From a checkpoint of a small sound classifier.
Model: 5.4M parameters, arch transformer, norm layernorm, activation quick_gelu, moe top_k.
Data: trained on chords played on synthesised instruments, 52083 training examples.
Rows from block 6 of a small sound classifier, named by matrix and row number. Rows with one number within an expert belong to one neuron, the router's apart. Each number is 500 + 25 x the weight over its row's rms, rounded and kept within 0 to 999. All counts start at 0. Numbers have three digits each.
Before each expert's rows are labels from the 100 clips, of 14976, where the router gives the expert most weight on average: "strongest on" is what is common among them. Only what is clearly more common there than usual is listed. The data: chords played on synthesised instruments.
# router: router (model.blocks.6.mlp.router.weight, 16x192), inputs 0-95
# up: expert up (model.blocks.6.mlp.up, 16x48x192), inputs 0-95
# down: expert down (model.blocks.6.mlp.down, 16x192x48, transposed), outputs 0-95

# expert 14
strongest on: playing: block; pink noise; clipping; text has "clipped"
router.14:501463473512496454469488480550517456492490476498506499525499544542497478541499537531505477527514509537465538539511483507529464492481492522491519524512508501454488494482459507514504526472451520521480523498471485535519464480498499536469475506509488521531527504510497482532484466500552505548
up.0:491491432506527491478497518492460493495462482527507480466512507545477470540530536497516491485486490523515503527513487466466475488498514470457496500508532468500532480491505520488507468447521479536491521524475478502516498468473498555534491543514509559516515492483502482517492499479487512481
down.0:496525486539486478498502496510565515502507499515484502466489502492475523470530471500515510540483460475525535484503489483490536469505506521517470474516520472495536528527476484510517503509534498445530516443515504480480524524483515488531497484470456458528517490492488471543474459499500462515
up.1:481494422518519489501503542504468516493461482512492474482510519558486478555520512496518479494476486518528492511515503488486468492475498452465503503488512459497549471499515512481499469468513467524500521526491479491512516475459504554537485539511496546494516498478516483504508502467473510482
down.1:479527485541492459497499502499554510516498497515504493469493498477460519467545477505498507544498466481523506477519480480521537475522505509509489463508521490494532505510488496511542505507511489455518520442501513472512539511481492505515490458474452478542510491517482480537463454516494470510
up.2:505535493483516473461522542518527487497483531531476483490495481486502489528545483510481503533507485480463471535521517506505492472513468515506500522531494535477501482528485473498493474497469522469516515486492551492526524486474544524504492492485463521563545469544470497522453518451487521518
down.2:499494485502516519488533526502449521469482493476490482504483478516504510522479537507538526506500490477544502469492488488482485503524485525496507473480525474500529558549513541531485532508505487524509513512520464520459469486461498544473509559483538476483498504453501504508531513476502479493
up.3:503473432522527471479493497509475493490462475535524501473486505538456466525544524503512497500496506523512509522506483471472478488491525478452484509527535483489525476468500521500517468458512471550479533537461479507519480450468509554520471527509495563520524493485493476539498495485496507499
down.3:491527486523476458493512513504551516511498499503492494497479513481483528484514491513512508522465466491527538461516490488504531473507482528537483499525514496497530520536467493533527530518529490440546508443512492484485543522468525480507489473479464459530517498513497484530486467493504467510
up.4:496490432509532477485498519510479508490465473527518487480507513541466459551545535495512486485498502520517497522512476475492495485480522473434490518507541477494531473479504517499500470463515473547507519524474466494521468457484488571511470519506519557519526491479499476536518486485493500483
down.4:474514480547492446494502514492526505506506509488498513495490503482491530468527470499511509528476472512550542473516481497505535472518474518543493483511523489477530515534475498514532512496520491439514510441505509472484535520464487493518502477470455462529515498517490489528488459502502444482
up.5:481532494466507516498530520472491514480500470480473494473464478498513485504467541448514514498474522476517473481443507502443492505515534533514501502537523466483504504522485514491521512516466533528534513534518501551500464499485508515498459555514546495498535485468463460465495495506528494462
down.5:486520531507468486524517471514539501523526530471505531484489506476508545485494483541497489498486507490486535474494520508501502539517483514559514536546493520518478510536442461521477521496504493473520505474497520484487509565473554448535460505485470461502507505503499537494452514481535491541
up.6:522552535474475539523516475469498512525525494500464483509540507494520493470492500454474472477500531503484487510474530529490498509521513488550504444451450482484502492526507475479465485536489542502492477532516537493463514510518496466504500513516533474484475468485506524455481508547510507500
down.6:495494509485499511501481468468504519497535513514545532477561497456522483483489472507496500499544529491498491506511464495511530496550485507505490468509518521537508520463511429532470470472490446483503471474471542473492527503501528516552524480460527517487534531503463499457501538500486494470

# expert 1
strongest on: arpeggio; playing: arpeggio down; marimba-like
router.1:519527487497544463485519515532508477503467456540483480509455497508474471540551524495529505488456487504521482513488543453476498467470507491548484510558533507466520508520476500507487514498474522462541519483508506515517489478500489556484463508515480513518526502493521508539483543450506474503
up.0:500524478483511491507516501534498484504471445507487505476468493525523502549500549505515523488463508501509505492462569474458504479487526508557491511529513473467532496546481485514468555519451524458564515485526522515501513488489514526525490528509503503493507523500542498475492529459504491505
down.0:501480454530498505496462510513474491471480457504472487517463480497466480519592486528519509502541510511507512542483485512479522449471514550485489541516509517471471486472524519496533464507505535495498540489530505510496496457510492528453492483521505533515518531499489470503524462510501487504
up.1:514544510483513489496522512504519494502463442508487499489460486506520478522509548498496517470453503519503465473463554463459513451470523507534468525544542503479489507538466511524452541539491534483567502512513510528510507502517472513485481563515513493494513523481520514522481536455498497499
down.1:507495459527464488505477532521500496442476456498468498503469492505479466491582497510514485500546524502485505544511504503493522446474492527482497514495510502476488481474541529480522463512494519489494527477504526518519522474512491531485482475514507505509499521509473480501520495507503493518
up.2:509540505472511487505524512524518502502465458506500513494467475508533494536490557501499499470444507509509475470471561459467500455479520511540468514529519498464513519546460516522454549531494533475573493502526510522495523510505489509505484544505513492490488531493526523503475530462505494503
down.2:521498464539489490490476515519500492472486467486486487521463479498467488510615486518509481487524519518504497547506514512486512454467488536487476515511488512466492474472528549476511458513489516507495525501494516505506515450520473539477493494532500532498498528497496496500524475512511488508
up.3:513531494487508485521522504526504478515471443506487512475467495533522491533500548511502506485462504510507503482470571471446503474486528497546482521525508483463511501540470493528461556526461539467554508501511508532504514493493513523511481552503495502497505521492539506475480530455517485517
down.3:507484456541505482501470500514470491458501473501482486505462475498470481507598484513523515516528511512505515535494483512496550447477507542489493519527510507484478474476521540499521476500491531481506528463526508496526506479494482530473500459516505527512511515501473479512520477503484478518
up.4:513522482492520486509524498532499472507468443519481494474466489524516504547511545507509515493467504503505509493463560462447504486492524491552478501527515471468525504540489486515478541522457527458558521496529517516501509483488514521527493549511489505486509522482548507481488538452509479513
down.4:501489455524502476498455520530475483473489463506491494499449479506472476510590486503521515493541494495517502542479486514489543459481504547506492528510513513467478467465521528496536489500489528489503536467524501505520505482514499529460490482515511524528515534504478458517512456511488477496
up.5:505540505480518485503527510509520501501468451506492505495456482512527482521510539490493512471445503517502468476477553455469497451476525518534475516536526509472504510532449524527443546531494536474571487503514511514500511500500481509486485549508500491495490525495524521508477533448504497509
down.5:521499466517472487499474504517482493452468460503465495519480482512476479498600479496505484500535525519480489530505505495505513451473494542490496524501495513467492484464536529487514461516493529485485506486499516535520520481523489531484497485511481515508485516516484493502511482511498494507
up.6:508520489481516485512520496538503485510469447513496509480467484513516490550497562505510521486458501497512507481449562454452519483482536503554484523538527481471528504543473492511464560515467534463576513485524500516505508480506499528509485545496515511491513520487547506475495525469499476503
down.6:511485450531518506514459527516479485461490456506470479491482467522472474506597479517528520502544496515517514543483482507495530451471512538502490503504522497475480477478526534479526475504501507492499546491524505509505514456501498532465513474532513518506507535481477480504540460496489480486

# expert 15
strongest on: arpeggio; playing: arpeggio up
router.15:488474488501482463467500549535492482486450500530483473496478529487530531501536488524523480504495469482468519547544493493508494493506465480530507494526517489479510492479477529502511512453536496502494504503496498522526515520482471520523501505496478473539471509523490516537491510453540519527
up.0:455499488503479489489525526525515480494485518469482470490479507513536512489508466518494470496468480505496510526551510513544479457462451490506502480493471518439506503513478552526504523490503515480486503488510512507488541525467495494525517481494470463497486499539534528511438503486520514522
down.0:477520507481476488481524499480485539499451539529506505482504500460493499523491499466503475488510513486544475476519540482478470529503521485505502511499507478538487468495513483492481483488527514524498477512439468507534541459471503532549482525469498571515512511532476522491570534479519530501
up.1:527499494503496505493498503494493505493501517560488531434492455492506519478508489497524499484515490463483528525506472451449510475549505475489505492493503487516466522495537493489490480491494512511491502487494499496487466481464507511519527502477486488523505477445482498542521527461509501533
down.1:473544465496485520497536513490511552516461498507459472517507485431483506501538430497526503509539501469495517526515536511501466494481478483502475497503481534486504504500554517507481434528508491497497520494500527492515505498471526504514495489479456501510515556514470496489549503493490469513
up.2:499505464544476509510468523462479490512510512453492501522573526500471517502490498495490494487466486541539485503490513537538523484500479529499493449459473486499532501512502525472508496514522449518515481492505523471466513512536503489531562504517569481487508481509500518465497491562481512466
down.2:562465517489497485517472473524481479527497490541478506468500492510531463525492539526509508475512503492523549498478452477434515532502514477509511543475512469560493466488497464492500509481477477472499528473519497495559477505539529527522489496496519505486539531505495410491528478482502474489
up.3:423485490513541493478483538507507487495466498513501471472489508495514528488535480491491507477484488500483490523528481483513537456490499474541474464476489518496519486508476549509512486500502491470488514457491482499479530493471498521536520480520482477511495505499544518538476511474474495514
down.3:510542457478482490472536517516479508482480517504474498498494479501469482516518497490506488501494466483555488504502522501478453515538476494486503476513506447477499497508510485468497465478501545541506491514467484519505493476458495532500493536476475517538540490501455518508525520465549534507
up.4:464498486505503489487517513513519487499470502498473467477477503495517534478524480502506461478481490506490515528539494504524497445465477474524489489498477517450503500505486547518509509482504519465474516487522519499491544502449500502545525486503460476502457525530534517520458531468502499513
down.4:460540497463470480475524516481491538482434524511504481495480497449512495536508499473505466507521499484525471517524521496487463505501506477511511508503502479500503471489531476496496471489535530513517482509437472544541521492484474527542465532474486553520506495536465526508561521474516535487
up.5:492512523489516498539495467511529510535536461502523519492507470469494466522466535502524530511489504486533520470444516500480507490476518516501474532501499527527507523549528475520492534514446496460521512454538494502505494488496537506476487514483510498493507546502527449483517511497470453480
down.5:515473534489499503530517483452509554456510511484494533470525495456529537501460494520516508526519501476492507489478461449470508443528524485492513516503502486515498538486534504521511537525499507499503466509488480477508506524511487464500502487447502475503464505466500510495546513511495500513
up.6:491508476524485474516538514484508534518495536474489464518554547500492535486509461456469489474457493519551489502510503522531479479455473495495512495480444532472530493518480510516520509481506470522478481511491528467515539504478498475520522483498471479479501526514517516455499510513480513487
down.6:531512515482520483539499460499475492514500469540474532513481461528483479563500530544550484480477500461539518469466480456473489519497520520500514544509510494556468491512500464482511530461506470486489514487536504498512437499519498538498464517480516489490485506483476505512515526474503493493

# expert 11
strongest on: pink noise
router.11:505483492477479480478486514578502463499474505515491503520465517520556524531485530541522450510492471477470526509524470490509475508504479501519526509519514494470495505501466489480508532452521528508505500506499493536520486520509489519494480507499482471546485530510470492533491488473569511537
up.0:554471516512512502507445496512474462505510528511525505495507496489499457528484519538505486467531460445525562502494454479517520509515496511467507522502516501549523498484536446500544478499521468510482522492491479479486444487513502529529501521474497517532542515488471462526515475510501460485
down.0:529506496515528450478460495479484490495522481528480494498516503511458464483537470507522483498525479530524510513516523509522516481485473517498466514518489529505494488491527497468499456494480470481483515476521497519500477467521507540528521470499504525508518506498519476499536480534468467445
up.1:561476520512505490496497481469486481498561532492479522520545511490480498474486447521472510486538466516515490522499461521522511519495487529464507520498481529544518519481498465491516478517500482517436486469497519477478481507525504498493533460489469468515501452501493493511481490530492496475
down.1:517547503505521499517482496511482464495517482499460506488488470493506483552512515508556508488493492472525550495488515504473511490494483537557487461537496505469539547549506491461506492498509514483552499471534527534454499498456560506510512514497498471504520500459535502472483486475504472496
up.2:483511457557546500507492477464497535512515463499501499471526488508465535482528482454508543504489532530536470501483511481470546468527519496500452484464493504507503517498499508500496470555474474489491520494490491471465509435502505488518542500514522514472490519466500505489532544526439498481
down.2:493502482488504453474497513491495474479464515505508515514503486463488490554472532487477530498510503478534509495530512475559530529491507522504540516543496556508524482503521482500529495456531485453519519452448502507527502500481524530496493488494504525517502531510489501516478531498511461490
up.3:534530472480505514504472508507459490514520514500484497517538501533523466529480537521528483447507479494529543499471445498504503480483496505460492510481502480503552487521514472460459486500511460531493496511503477495469496480508517522515513515488556496491547486445517484476540470500486494513
down.3:489469498541462473524514491498508510527511480506513498510513545498447508456564420526504516518522512537496500515517513517515518505467505477460482518495490519497486493486483540523484463522527472513467537493476469468509521469487529495530517467504489542506464539538497505508529496540488506515
up.4:498541489494517548499485493507518502511491473466491479482512486539520535505515484508523507479466532523463493542489549492485506447528505497513464476475498480470502497512498498492469476493495511487521503498509522486493521513473517430536498504540516486470519536496519501455474500484507521520
down.4:473485467531482548488518536507509518494471504494527472487500502528460533472550491483484499542512482520469502531533470519505525480510480469434536497469502483486513477494492545551516482482555506508485512509469462487510499501468475451465511521490491508504470482526490490525503487508513548484
up.5:495540509516510539534514461484534511518498479534488492453533499500501524457549420494511491503496528510463493540510544494490518486544521503516447493467477513482468481512513459493471451552472487482522491492510514469486534481491540464539504466502474492504519522485498504467495518506489500526
down.5:455519484522478506461487545477526528484460510491538467534507527482452508467561474487477520490539513496489500541534506511555530482456475489460503499492512519473525479456533507541486457476555467495495503466461492510524539483484494502519496471492499523492488523532495491520499488537516518482
up.6:487539482508561541552501461512517516510509460493512490472534492504504493500523475478485509505472535529483468509477518505476522431514544505496454475471498487454514486540494495514490499550458502457502521493501484468503507486475513465534499479516480499489516488483558508473503489488444493494
down.6:526501491506481541485522507502495494471526506489517495501537514508468467473514497503497563504536530502474509516504479525509501512483475508459525516459475466473491516519562467511471461502487463544454488513458506491495491474474528481498526492518532531489562479494491466494493474534513527505